Weights of a small multi-label image tagger.
Data: trained on fractals drawn by 1,000 iterated function systems, in grey, 73750 training examples.
Rows from block 6 of a small multi-label image tagger, named by matrix and row number. Rows with one number belong to one neuron. Each number is 128 + 24 x the weight over its row's rms, rounded and kept within 0 to 255. All counts start at 0. After the name is the row's rms in percent of the matrix's.
After each neuron's rows are labels from the 100 images, of 14976, where the neuron reaches its largest size: "responds to" is what is common among them. Only what is clearly more common there than usual is listed. The data: fractals drawn by 1,000 iterated function systems, in grey.
# gate: MLP gate (model.blocks.6.mlp.gate.weight, 384x192), inputs 0-95
# fc1: MLP up (model.blocks.6.mlp.fc1.weight, 384x192), inputs 0-95
# fc2: MLP down (model.blocks.6.mlp.fc2.weight, 192x384, transposed), outputs 0-95

gate.94 040 [133 134 167 135  91 134  88 115  93 130 129 120 154 134 148 103 107 125  95 155 157 125 163 164 118 127  88 105  82 154 187 102 137 171 104 112 172 131 147 103  95 117 141 166 110 127  89 130 135 134 118 147 108 147 138 145 127 113 146 129 145 125 145  98 106 119  95 133 115  96 103 129 159 132 133 138 137 132 158 129 107  56 158 123 120  64 110 133 145  98 130 140 159 108 127 153]
fc1.94 048 [120 129 153 184 136 140 115 166  87 108  88  96 128 118 146 127  99 161 140 140 124 168 160 136 144 127 150 152 102  73 124 123 127  93 160 174 127  85 121 121 161 111 155 138 118 107 131 126 103 140 138  96 118 145 147 117 126 140 125 134 120 112 151 172 139 164 123 117 117 105 113 105 151 140 138 124 115 111 135 118 128 109 100 120 116 168 125 127 118 162 123 116 136 114 131  92]
fc2.94 046 [116 154 162 173 148 143 124 162 103 112 115 164  94  92 135 140 122 176 113 149 128 140 119 106 119 155 175 145 139 122 120 112 147 101 149 188 140 138 145  94 114 154 164 136  82 132  80 173  93 120 136 149 133 152 138 136 181 126 106 144 112 139 124 138  89 125  93 169 105 105 128 124 149  96  98 115 111 129 171  98 139 103 139 137 113  66  99 124 170 119 112 105  87 118 126 115]
responds to: dark on light

gate.0 061 [107 125 159 136 156 115 164 168 126 146 118 117  92  74 142 189 167 155 133 128 137 144  99 156 162 111 115 166 127 116 115  96 142 112 123 129 139 161  75 121  95 122 153  80 143 129 127 123 144  98  96 124  98 136 103 122 155 124 103 100 143 138 127 135 137 122 100 138 179 113 177 128 128 135 123 111 119 121 127 161  93 130  80 138 104 115  69 167 138 153 111 119 108 151 124 112]
fc1.0 072 [125 113 143 148 116 134 110  90  92 130 123  72  94 107 136 150 180 149 139 124 174 198 122  91 138 138 123  82 118 153 135 119 141 102 130 112 151 128 150 105  85 152 149 107 118 150 122 143 105  65  81 138 154 131 154 165 113 120 126 143 166 125 105 162 121  95 130 164 155 144 116 107 127 114 126 108 148 133 115 158 130 130 119 135  85 131  82 134 175 107 120 101 160 154 110 147]
fc2.0 069 [103 119  83 170 116 117 106 126 113 123 146 141 113 124 112 117 138 110 161 137 158 136 136 142  88  99  80 162 106 121 121 131 129 123 125 123 140 108 157 128 119 138 155 110 104 162 131 100 104 120  97 112 186  90  92 137 138 118  80 127 126 153 157 150 112 129 122 151 145 152 141 121  91 129 127 130 156 141 110 154 123 139  94 133 152 153 113 104 128 124 142 115 153 130 117 137]
responds to: dense

gate.376 098 [133 153 144 114 126 120 110  79 155 142 125 145 129 122 141 132 108 151 122  74 135 138  92 133 115 123 137 130 103 185 128 104  95 118 140 105 102 144 164 168 111 163  89 121  86 151 137 107 137 167 117 120  98  92 119 145  99 123 117 144 147 136  93  94 121 139 128 135 108 126 117 116 164 161 105 118 102 130 142 154 118 132 144 105 127  93 144 144 107 134 110 107 155 176  77 167]
fc1.376 101 [127 132 130  84 172 170 142 107 114 107 116 131 113 136 136 107 139  87 111 177 139 136 150 128 112 133 123 134 126 101 124 135 119 124 107 139 158 126 155  87 104 117 123 157 143 114 110 143 109 110 129 112 121  95 105  76 151 121 143 108 110 107 133 144 108 146 171 109 120 115 141  82  78 150 147 140 108 161 119 153  93 134 148 116 116 135  95 152 145 165 118 132 114  99 123 161]
fc2.376 102 [133 168 157  95 109 153  98 134 137 160  95 150 107 136 105 152 112 151 151 130 124 167 104 101  61 128 143 131 138 129 128 116 107 160 135 167 102 120 189 140 112 101 104 116  89 115 111 135 123 135 130  93 112 148 144 125 117 147 115  81 123 137 103 114  94 161 157 133 134 117 140  99 121 142 125  96  84 124 106 129  43 103 160 179 106  87 140 130 166 159 151 121 155 142 118 145]
responds to: dense

gate.238 094 [130 147 109 147 153 127 133 140 164 117 131 151 130 102 144 141 119 121 100 143 154 156 124 162 155 119 125  93 133  98  78 123 117  89 100 109 141 133 145 190 122 142  62 132 121 164 142 135  77  98  99  83 151 127 196 142 161 177 124 122  99 121 132 127 117 134 132 124 118  81 106 156  91 145 145 106 142 107 131 121 168 136 153 109 169 106 126 137 127  93 106 115 158 121  92 115]
fc1.238 108 [127 129 137 123 115 155 143 152  95 114 141 143 115 133 106 146 148 134 165 120 121 135 123  96 124 149 168 116 135 121  85 144  94 156 139 167  96 162 102  76 136 128 107 100 164 113 135 129 161 217 134 143 124 119 108 165  96 118 100 128 167 103 143 104 104 121  88 141 163 156 123  99 106 146 135 137 137 124 109 142  92 134 124 103  83 146 125 118 133 199 144 156 162 128 143 167]
fc2.238 103 [105 159 155 153  99 140 130 163 149 108 108 103 134  99 106 148 143 155 118 142 135 117 136 136 162 147 122 131 149 122 117 140 126 134 146 133 104 123 135  86 116 133  67 151 114 103 119 116 173 136 130 152 149 133 177 152 122 121  82 118 128  82 111  95 126 117 107 137 133 143 141  85 134 119  92 120 144 151  93 125 172  73 110 161 121 140 163 140 130 140 134 131 136 134 159 151]
responds to: sparse; dark on light; two maps

gate.62 031 [129 119 127  94 157 144 141 145 111 162 103  89 153 154 111 134 113 139 112 176 112 138  92 137  90 106 123 104 157  87  95 141 198 126 182 128 134 118  93 147  92 133 137 153 110 107 126 170 155 135 131 101 161 138 103 119 141  94 101 166 131 109 138  71 113 147 106 146 140 147 132 151 138 107  89 128 163 150 113 120  56 113 150 181  93 133 160 135 140 157 149 145 118 131 102 118]
fc1.62 034 [124 127 166 184 144 117 155 136 129  76 119 141 119 112 130 101 122 115 155 160 110 140 134  90 147 132 148 163 161  81 162 141 138 140 114  95 123 130 134 103 147 118 117 129 129 130 125 135 127 144 181 147 119 126 149 105 142 105 137 125 101 125  96  97 148 153  98 136 105 137 101 114 161 108 150 148 112 112 179 100 145 122 128 138 159 136 130 197 128 119 116 153 162 132 121 114]
fc2.62 034 [141  92 127 136 134 144 176 128 164 126 139 121 142 120 128 104  89 127 140 126 118 108 128 144 151 139 156 120 133 111 186 175 148 161 126  90 113 144 154  93 117 134 138 146 142 135 162 118 125 105 197 108 199 124 113 154 108 107 117 105 110 143 141 111 123 113  97 136 107 150 130 129 165 146 132 181 154  99 164  87 100  99 138 124 157 114 121 179 130 130 128 111 149 174 148  87]
responds to: dark on light

gate.55 088 [123 148 182 122  98 153 117 124 113 149 118 149 124 107 113 166 105 130 111 159  71 171  95 144 131 141 134 112 151 106 113 123 157 129 151  90 146 123  97 136 113 156 113 114 126 103 138 106 138 169 107 123 117  89 145 118 133 120 109 115 103 142 110 100 132 119 139 103 116 103 125 133 121 114 137 122 173 127 129 140 166 114 141 162 138 121 130 106 152  81 130 116  89  82 127 125]
fc1.55 094 [126 146 158 118 111 138 124  97 141 151 155 150 137 133 122 157  76 146 128 144 121 132  82 115 116 111 131 133  97 112 129 134 143 117 116  91 124 119 154 110 144 168 132 152 119 112 128 121 141 139 131 116 151 103 142 150 106 120 113 109 115 126 117 133  86 107 172  78 134  80 131 120  72 129 125 123 195 140 109 168 124 117 144 109 147 148 117 129 150  92 117 186  78 125 133 123]
fc2.55 085 [135 172 110 107  96 152 137 121 125 144 138 134 146 116 142 124 155  76 133 146  93 135  90 166  77 124 128 120  91 176 126 105 125 104 156 179 117 125 145 141 148 125 111 168 131 120 121 115 113 124 144 142 142 118 173 131 112 151 107 115 133 171 129 156 126 151 132  90 125 120 139 165 116 119 158 112 108 101 125 128 102 178 126 136 123  88 142 145 138 112 124 169 125 125 122 111]
responds to: dense

gate.286 153 [126 105  89 117  46 190 118 173 118 106 168 151 118 150 101 166 155 139 143 140 122  87  80 113 134 167 105 116  99 115  98 110 137 122 111 168 150  94 107 167 142 158 129 140 107 126 144 128 134 141 128 140 144 133 146 120 154 120 147 135 138 129  91 109  97 136 125 112 152 138 122 112 146 137 121 156 114 120 135 127 140  81 152  80 142 142 140 117 157 144  86 116 144 124 125 145]
fc1.286 170 [132 153 103  62 128 156 114 144  96 132 105 123 155 124  98 137 165  85 127 125 141 148 131 118 123 128 128 138 115 103 115 134 136 159 140 173 146 122 133 130 151 139 154 195 112 143 173 129 117 147 104 135 111 115 106 118 110 123 127  63 142 122 100 136 139 115 174 120 122 117 122 147 143 110 132 122 147 145 147  19 146 113 132 111 113 144 149 123 133 136 134 128 129 116 142 128]
fc2.286 157 [107 130 101 128 156  79 166 115 145 122 111 140 104 137 126  85 128 210 134 143 147 133 135 157 162 101 119  98 131 143 121 154 124  89 108 137 113 106 161 115 122 129 112  67 140 135 117 171 136 156 130  85 115 143 100 120 115 116 123 161 106 139 130 133 165 120 113 133 131 127  92  99  98  91 153  95 106 126  98 132 131 142 152 197 104 119 131 139 106  93  73 148  92 138 139 132]
responds to: dark on light

gate.151 121 [118 143 116 145 187 143 156 122 139 149 146 102 107 142  91 122 117 127 161 149 138 132 113 120 131 112 163 128 131 101 163 110 111 184 135 123 115 139 138  95 158 123 149 139 150 115 146 140 128  92 107 106 125 159 165 106 129 122 112 149 146 113 159 104 152 153 129 158 150 112 124 135 151  88 130 138 159 124 139 140 160 111 159 138 172 140 106 171 153 130 153 187  83 113 127 148]
fc1.151 113 [123 120 103 107 178 145  93 138 154 147 147 112 145 131  94 152 140 131 119 141 124 150 127 102 134 101 168  96 130 131 170 108 135 162 131 132 107  84 151 121 126 118 143 150 139  89 125 162 143 120 110 114 103 118 162 162 132 133  91 182 118 141 140  96 148 127 130 125 120 121 113 123 171 136 115 116 160  97 139 157  96 136 134  63 146 165 133 132 106 135 148 160  86 116 150  83]
fc2.151 123 [123 134 151 149  75 162 130 154 163 154  89 153 152 158  73 130 121 110 169 121 160 119 145  85 108 118 163 137 143 163 149 102 110  92 124  97 150 123 155 185 135 121 136 176  96 132 131 111 135  81 126 164 118 103 112 142 127 110 104 101 133 128 146 114 147 176 113 134 179 122 145 180 127 130 118  91 102 133 126 150  79 140 107 113 104 138 137 122 102 112 114 115 119 133 105 141]
responds to: sparse

gate.337 082 [135  85 154 139 123  97 163 113 108 104 120 158 154 154 135 163 152 123 141  76 134 118 139 132 124 124 147 135 147 143 123 113 109 118 104  93 140 169 136 102 177 150 115 135 141 129 122 123 104 138 128 145 153 150 117 132 175  63 128 115 117 133  99  85 159 152 139 123 150 144 115 135 124 114 115 130 141 118 162  97  83 163 121 167  91 146 157  80 141  93 114 112  54  87 106 162]
fc1.337 099 [132 115 118 118 130 149 121 144 138 150 123 105  96  99 154 118 156  95 103 122 141 126 115 114 128 120  88 112 124 120 127  88  95 163 115 138 137 104 135 123 116 105 144 131 159 115 127 120 114 170 111  96 124 125  85 162 134 117 143  88 132 122 129  84 141 114  99 135 126 123 157 148 129 147 113 101 145 135 132 103 138 123 128 121 142 156 120 115 135  96 101 127 152 121 139  81]
fc2.337 092 [112 104 121 132 123 152  78 118 168 112 155  75 123 130 135 118  74  68 150  90  99 115 159 116  95 143 133 112  79 147  94 123  55 147  94 154 107 124 104 112 105  68 122 115 153 173 105 151 120 130 171 139 116 157 136 130 133 137 148 130  75 106 139 153 155 144 114 116 149 124 124 117 152 142 128 147 128 137 103 116 141 103 124 188  95 146 162 119 142 118 157 124 111 126 168 138]
responds to: dense

gate.96 137 [134 117 128  97 149  94 136 166 104 117  96 164 105  94 165 148 110 184 169 108 153 154 124 107 101 100 107 148 127  87 110 124 113 102  80 140 124 103 150 132 181 161 127 120 129 156 116 135 146 154 122 148 152  80 120 143  79 148  98 153 124 114 104  83 117 135 124 115 142  80 115  98 124 141  85 176 153 122 136 172 104 144 101 120 119 162 125 132 131 140 100 169 119 143 172 112]
fc1.96 120 [125 128 123 126 130 115 121 145 113 130 111 126 121  91 158 148  93 139 127 161 147 150 117 106 116 149 130 144 140 150 152 146 148 162 132 136 148 157 118 146 125 123  84  86 162 169 152 103 141 114 136 147 138 103 119 145 113 116  71 142 145  85 134 118 190 115 131 144 137 114 141 145 126 145  94  77 157 177 135 147 118 137 116 139  97 134 128 103 164 120  82 115 120 113 149 125]
fc2.96 119 [135 131 105 119 140  95 117 124 119 147 180 106 168 142 168 118 106 126 126 139 155 129 143 147 102 116 142 175 116 100 139 137 155 137 123  87 148  86 120 122 138 107 161 103 142 127 152 128 134  51 135 174 151 105 110 155 146 123  82 159 121 105  65 114 129 128 115 141 135 136 156 139  92  91 103 110 124 155 109 132 113 135 160 137 135 139 107 164 138 146 119 173 126 100 138 114]
responds to: dense

gate.270 129 [131 150 145 117 130 117 160 138 121 155 107 137 113 138 131  88 120 129 100  86 112 116 128 141 155 148 131 107 122 106 104 161 128 128  92 135 132 108 127 106 116 145 152 165 128 113 103 113 153 105 124 121  96 128 153 114 178 146 107 170 140 160 125 145 149 137  97 132 150 121 105 170 146 135 142 114 177 109 102 123 116 159 123  97 138 160  98 146 117 132 119  92 117 138 177 137]
fc1.270 128 [127 118 107 178 146 106 111  68 132 147 113 122 128 111 109 114 151 149 138 137 112 156 125 172 155  90 117 103 123 129 122  78 166 121 161 121 104 114 140 168 155 110 108 140 125 165  95 150 123 109  95 120 190  90 147 113  99 132 179 107 167  97 105 160  88 120 140 151 124 105  79 102  85 172 136 116 118 120 119 123 122 103  87 105 125 124 154 102 127 110 160 130 111 153  94 127]
fc2.270 107 [148 128 176 127 112 142 112 154 122 117 112 139 113 127 141 153 141 165 123 127 147 130 135 109 153 143 125 100 122 117 152 143 125 131  53 143 127 105 121 119 139 127 140 179 120 133 113 148  63 114 101 120 108 101 135 116 152 159 138 157 142 142 127 186 110 111 157 109 116 103 136 117 126 177 122 119 151 105 105 114 101 122 162 164 133 114 141 111 119 137 146 122 125 158  92 134]
responds to: dense

gate.106 130 [127 124  90 180 128 158 150 136  71 120 133 144 135  93 132 133 126 110 131  67 109 131 136  94 113 152 158 120  95  86 114 142  87 130 124 178 156 136 112 111  93 115 166  97 158  99 139 135 105 131 127 169 149 178 155 140 146  97 127 130 120 129 123 156 115 143 126 132 113 159 154 134 124  82 117 150 114 107 125 135  83 135 126  93 120 172 112 124 118  96 157 123 194 142 146 103]
fc1.106 120 [122 145 137 121 114 112 130 114 201 125 163 136 124 132 105 126 136 107 118 151 113 157 149 113 159 124 124 168 150 146 138 153 166 114 124 112  87 118 158  94 118 114 168 112  92 112 110 108 125 110 127  97 145 122 118 148 147 149 131 107  84 121  96 136 138 148 103 107 126 120 176 118 146 127 150 146 132  72 187 107 121 147 137 169 125 105 129 126 157 147  92 138 117 160 105 162]
fc2.106 118 [130 104 112 129 135 147 144 112 129 131 135 117 118 117 128 141 116 165 164 125  97 122 142 144 135  77 123 142 104  99 125 106 135 135 154  87 135 149 145 149 154 141 120  97 124 105 150  71  98 123 141  98 118 125 129 106 100 135 122  97 165 160 139 133 157 170 131  96 152 151 137 110 126 146 144 131 142 110  81 139 108  97 150 128 116  86 171 130 128 125 153 104 116 121 128 105]
responds to: dark on light

gate.59 149 [129 112 119 117  88 174 163 119  85 122 122 136 172 168  91 142 111 104  93 117 141 137  93 138 108 151 114 137  99 138 104 138 110 128 126 121 161 121 126 144 114 134 125 139 161 122 111 124 154 135 114 137 102 167 109 167 161 148 128 120 110 145 101 115 123 154 115  86 186  34 154  93 131 140 105 139 103 151  97 152 143 113 123 101 119 137 125 135 101 108  98 128 139 170 149  96]
fc1.59 143 [127 121 134 153 149  75 128 157 143 154 102 143  81  85 119 111 108 136 160 124 124  79 178 125 149 145 134 129 138 168 141 119 106 151 180 134 114 150 136 128 143  73 121 120  89 117 118 102 108 128 149 106 200 142 136 119  96  87 157 115 141 129 138 120 127 135 137 153  95 140 124 193 142 137 147 119 121 129 163 110  88 138  91 146 160 124 143  99 136 114 144 130 124 100 136 101]
fc2.59 135 [ 93 136 154 131 126 124 112 112 122 110 129 100 120  93  91  90 139  80 146 126 152 102 125 108 103  56 132 167 131 166 118  93 161 116 151 123 152 150 139 154 120 110 116 123 122 112 134 152 129 142 114 114  74 167 141 110 141 108 143  95 142 139 120 147 110 141  92 148 138 111  66 117 113 126 101 150 140 117 143  99 100 132 141 133 122 130 149 147 130 135 125 142 142 150 120 133]
responds to: dense

gate.327 106 [139 130 107  84 118 122 154 124 144 155 119 144 142 116 139 114 117 126 177 157  90  92 101 123 106 105 128  99 137 148 125 154 137 194 122 153 149 124  77  98 149 124  84  93 125 142 158 159  89 120 114 136 141 118 155  97 106 123 106 123 103 144 126 133 131  95 123 138 140 109 160 112 133 160 116 155  97 160  84 164 110 153 110 109 155 169 122 134 147 131 124 126 122 120 124 161]
fc1.327 105 [121 124 166 156 154 179 156 147 143 140 121 106 151 119 150 114 142  96 103 104  79 141 125 133  78 132  96 123 133 162 115 142 108 161 121 179 105 111 140  71 147 162 170 150 143 134 136 132 114 148 104 145  88 147 120 125 114 162 104 118 101 114 123 156 139  87 163 181 156 117 190 183 104 124 116 108 120 156 112 130 107 112 129 119 159  75 118 114 117 113 100  78 151 124 179 103]
fc2.327 102 [130 147 125 113 145  80  99 140 146 144 154 118 130 137 142 176 135 107 102 125 103 126 135 105 129 132  98 153  94 150 105 127 127 162 153 137 128 165 112 139 117 137 107  99 188 147 131 151 135 133 112 129 138 168  88 111 153 107 120 109 121 119 124 141 126 121 164 168 116 165 115 140 118  88 133 105 128 156 119 137 152 152 127 112 157 131 100 135 120 166 157 112 123 123 134 129]
responds to: dense

gate.235 140 [125 107 163 126 152 168 136 133 128 149  81 118 150 115 166 132 116 102 125 146 117 127 180 154  97 135 135 177 107 126  97 130  97 129  85 106 164 128  97 163 124 135 116 110 141 108 122 109  91  80 137 104 151 186 155 128 117  96 135 153  93 166 126 131 105 125 145  85 175 131 121 127 107 150 124 151 102 128 163 134 100 126  97 157 120 150 126 132 142  86  69 104  89 100 119 128]
fc1.235 136 [121 173 113  93  93  97 114  98 115 116 189 125 114 129 133 112 127 157 105 101 110 110  63 116 146 108 117 107 154 142 127 113 133 151 142 144 121 131 152 135 139 127 135 143 140 147 101 157 159 116  63 150  99  68 157 138 155 114 180 107 158 142 107 105 167 135 113 146  97 104 151 132 158 111 106 134 139 151  76 106 134 149 136 114 126 121 108 122 139 169 177 177 184 159 173 131]
fc2.235 133 [ 81 107 112 106 149 166 124 143 111 120 155 124 144 116  59 158  88 106 146 121 113 106 114 156 164 100 162 130 107  94 132 141 140 124 134 135 127 159 139 105 126 106 119 113  79 130 116 145 113  92 110 148 115 103 137 120  66 134 118 109 138 143 117 110 126 118 166 145 143 155 116 158 161 133 159 136  72 120 142 105 159 113 156 167  93 123 138 174 136 126 163 120 151 133 109 159]
responds to: sparse

gate.34 111 [134 141  93 187 139 128 137  77 120 159  74 135 149 116 129 138 102 119 119 105 156 144 110 142 128 174 113  82 135 123 134 135 112 114 126 118 141 130 136 160 145 135 123 118 111 142 148 161 166 127 143 148 125  48 149 153 139 135 143 127 165 163 133 146 136 111 142 145 175 133  96 131  98 116 106 167 117 170 142 178 115 142  87 145  88 101 147 107 146 134 118  65 153 137  84 107]
fc1.34 112 [135 114 111 161 123 122 183  83 136 148 154 123 120 124 110 137 119 105 150 115 170 152 132 129 114 126  94 117 127 118 136 131 146  99  89 149 127 121 137 142  71 107 141 136 154 142 136 116 103 134 119 112 136 120 123  96 140 156 124 114 128  94 185 140 104 157 104 140 129  90 137 127 156 126 113 147 124  81  93 144 122  84 154 102 140 153 138  79 156 220 105 115 116  94 109  95]
fc2.34 108 [120 111 142  80 143  93 118 135 119 138 115 138 109 128 111 192 134 111 134 116 157 132  78 136 146 114 185 116 130 100 143 156 132 117 136 120 145 107 171 126 119 116 130 139 213 174 141 113 129  77 130 149 159 132 127  88 131 127 129 127 118 100  87 101  87 160 168 124 108 134 128 154 149 105 122 139 164 137 147 115 131 155 122 135 121 152 145 153 132 182  91 156 130 154 105 108]
responds to: dense

gate.97 079 [125 142 128  97  51 125 132 151 143 135 140 139 166  84 132 135 118 139 155 140 140 127 127 126 135 109 119 107 154 117 123 164 144  80 101  91 128  92 129 146 143 160 151  92 137  62 169 132 121 131 112 165 122 166 137 152 122 133 140 153 153 164 145  70  71 138 145 140 130 139 119 127 120  85 103 113 190  66 119 124 137 117 112 133 133  92 140 125 139  70  97 140 157 162 164 154]
fc1.97 095 [125 122 120 125 137 106 117 124 129 145 140 120 133 139 161 142 109 104 157  91 155 158 148 126  56 124 134 150 160 154 125 122  92 114 139 129 103 145 132 127 123 140  91 122 145 161 126 115 170  72 127 140  79 156  57 130 134 133  79 150  89 134 100 182 147 104 146 138 103 105 102 120  94 133 181 130 120 126 127  92 121 111 163 178 154 121  88  91 131  68 122 131 152  91 102 118]
fc2.97 089 [135 133  90 140 172 109  97  85 127 129 138 154 130 163 135 127 123 143 104  80 112 139 164  93 104  91 101 148 105 124 104 120 157 122 126 128 146 159 144 148 119 159 109 108 142 121 123  98 215 123 163 133 118 167  96 125 131 150 121 114 108 139 100 157 138  92 122 142  98 168 154 123 104 121 112 145 145 165 140 101 102  97 140 155 143 132 156 100 125 134 139  74 157 121 120 102]
responds to: dense

gate.292 060 [132 114 140 101 138 161 171 127 162 146 128 139 120 153 102  86 169 146  85 124 136 137 125 121 166 154 149  99 129 135 143 127 135 126 164 148 152  87 128 149  81  49  79 130 150 113  69  96 129 149 114  94 110 100 117 118 118 119 109 109 146  89  99 114 164 108 129 170 165 150 130 156 129 121  85 120 121 145 168 152 144 126 162 113 113  92 122 174 122 151 129 123 127 142 126 135]
fc1.292 062 [142 118 149 113 118  68 144 131 152 136 121 120  56 151 126 108 124 149 171 112 149 172 137 134  94 163 102 158 114 142  96 112 131 128 122 153 134 137 109 149 190  77 102 114 151 119 105 120 154 149 118  83 130 161 123 117 117 141 157 111 158 105  81 100 146 105 143 137  88 145 154 123 107 139  92 125 146 121 116 112 139 129 117 134  89  91 128 116 157 116 152  98 162 144 125 161]
fc2.292 060 [102 110 124  72 116  79 141 119 126 127 130 117 109 154 174 172 130 129 143 141 152 128  87 122 131 141 105 154 140  77 117 117 125  95 104 159  98 117 164  94 137  67 130 110 121 175 116 126 128 146  89 159 170 117  90 114 114 117 153 130 178 159 115 117 150 114  86 162 160 106 159 118 137 105 169 137 126 128 106 127 113 125 167 171 118  95 140 123 120 105  68 111  81  91 104 140]
responds to: dark on light; dense

gate.222 127 [123  98 124 117 104 119 133 126 154 109 164 138  98 109 109 173  94 126 149 128 195 159 100 139 154 128 133 148  95 133 101 152  95 104 146 111 140 160  82  96 123 109 162 132 171 141 124  96 158  80 128 120 117 168 111 147  83 129 118 114 123 117 192 106 113 176 126 104 103 147  93 112 155 135 119  76 136 127 148 130 134 112 131 153 100  97 115 120 102 133 142 118 127 139 111  92]
fc1.222 123 [131 132 133 152  86 123 129 182 140 140  86 115 162 149 133  90 138 109 120 156 120 146 145 160  95 108 140 104 115 109 143 124  92 145 142 150 103 119 132 134 100 173 132 159 105 124 118 156 102 137  99 137 132 170 120 152 140 136 118  73  90 117 146  73 127 138 143 159  61 117  88 122 108 124 102 144 133 103 129 122 138 145 136 110 133 152 126 152 121 136  80 136 135 111 124 152]
fc2.222 123 [160 126 143  99 131 148 146 166 169 114 128 130 135 137 163  98 152  78 133 108 133 135 119 114 115 117 151 158 105 110 101 125  78 117 129 145 106 157 141 103 114  99 170 108 141  97 168 141  81 170 120  97 116 118 152 113 151 135 102 152 117 119 128 110 133 102 165 103 115 153 129 104 160 133 106 152 126 120 150 117 134 149 178 163 115 129  76  90 125 129 125  81 119 100  85 124]
responds to: dark on light

gate.190 064 [127 133 152 111 125  95 112 157 109  78 139 135 123 158  76 124  97 138  91 142 128 124 187 102  99 118 164 115 134 112 113 157 151 161 164 149 130 101  83 126 108  99 160  80 133 146 118 134 107 141 118 114 127 103 138 109  78 108 119  90 110 105 120 165 100 140 129 184 115 130 135 123 101 143 170 118 137 123 155 139 145 128 101 126 124 121 131  89 104 121 183 113 132 126 136 126]
fc1.190 072 [136 141 187 124 124  94 124  97 145 121 121 100  84 125 144 174 139 112 166 120 115 106 128 113  68 168 147  86 165 166 114 177  98 108 135 155 129 104 143 130 164 134 142 152 147 119 157 120 145 137 114 132 146  94 135 108 132 109 120  96 154  86 129 133 117 152 163 152 142 149 134  79 115 134 138 129 120  98 114 133 128 160 117 129 108 102 158 128 131 146 139 123 117 100 138  85]
fc2.190 074 [151 169 167 101 115 121 121 131 127 114 113 108 146  95 139 124 110 135 138 108  85 111  82  95  97 175 127 102 156 115 110 184 129 126 127 158 127 126 175 133 111 118  82 100 103 136  87 162 149 134 141 152  85  93 117 123 135 100 143 112 114 121 129 138  86 117 146 140 149 115 130  75 148 110 152 117 134 135 122 120 140 154 164 179 160  98 127 187 165  79 132 111 151 127 142 143]
responds to: dense

gate.283 104 [128 131 111 138 113 140 120 113 125 111 118 159 160 153 115 170 144 113 148 112 130 131 145 142 146 149 151  84 139 114 130 117  92 120 146 157 131  89 108 109 141 125 111 156 142 158  53 100  98 128 132 156 176 102  97 169 118 114 124 122 106 135 150  98 134 108 141 150 103 135 140 135 125 148 152 106 161 104 117  81 116  88 103 125 159 155 102 113 148 151 117  96 100 123 154  82]
fc1.283 106 [125 111 131 162 141 137 149 108 113 123 170 152 143 160 117 136 137 123 122 123 120  62 104 112  92 109 126 129 145 120 137 151 135 108 137 103 127 147 128 147  67 132 133 130 123 162  98 106 111 120 122 164 143 137  65 177 100 129 124 118 100 149 124 134 138 150 112 129  62 108 140 179 109 111 133 117 159 120 133 102 133 117 116 125 168 152 101 107 155 131 126  96 137  87 152 110]
fc2.283 111 [133 100 103 143 159 149 144 117 179 150 164 141 128 157 145 165 140 122 128 111  94 146 137 120 105  92 148  88 174 103 124 143 125 129  98  96 121 118 114 134 111 126 140 136 160 168 114 107 142 129 124 116 122 101 175  63 116 139 139 129 157 118 103 140 152 122 162  89 101  98 136 144 106 130 136 118 148 121 113 114 129 153 153 108 109 174 127  67 180 158 141 100 146 119 128 133]
responds to: dense

gate.113 122 [132 143 133  98 120  84 126 146 130 113 114 127 135 123 109 160 137 136 142 134  79 134 116 110 151 121 157 147 123  90  94 106 114 135 134 156 149 111 126  87 134 141 129 115 139 137 100 138 153 143 149 120  92 113 157 111 129 117 120 106 116 122 112  86 122  98 109 179  77 109 118 157 115  81 109 167 161 138 138 140 120 138 146 156 104 132 118 114 156 170 113  93 120 153 116 174]
fc1.113 119 [122 130 160  91 145 116 169 143 109 124 127 123 132 110 146 134 121 130 148 125 116 156 114  92 212 104 113 148 119 117 157 126  84 111 158 152 179 103 151  99 122 128 142 172 128 129 122  91 110 130 136 123 101 169  82  81 131  89  72  94 118 116 118 115 145  93 152 110 110 113 138 176 140 118  76 118 167 126 102 149 113 106 132 101 120 118 127 144 128 115 106 106 118 109 139 142]
fc2.113 129 [130 127  92  99 166 159 161 121 103 164 120 119 124 102 135 141 138 114 132  95 136 124  97 117 159 128  66 144 138 137 110 167 122 120 165 120 140 121 146 131 143 148 117 137 113 145 143 131  98 129 142 128 140 126 120 111 129 165 123 117 155  88  92 170  91 106 174 143  77 144 162 144 123 145 123 131 126 139 188 108  96 127  85  95 167 165 146 132 123 113  97  77 140 129 153 122]
responds to: dense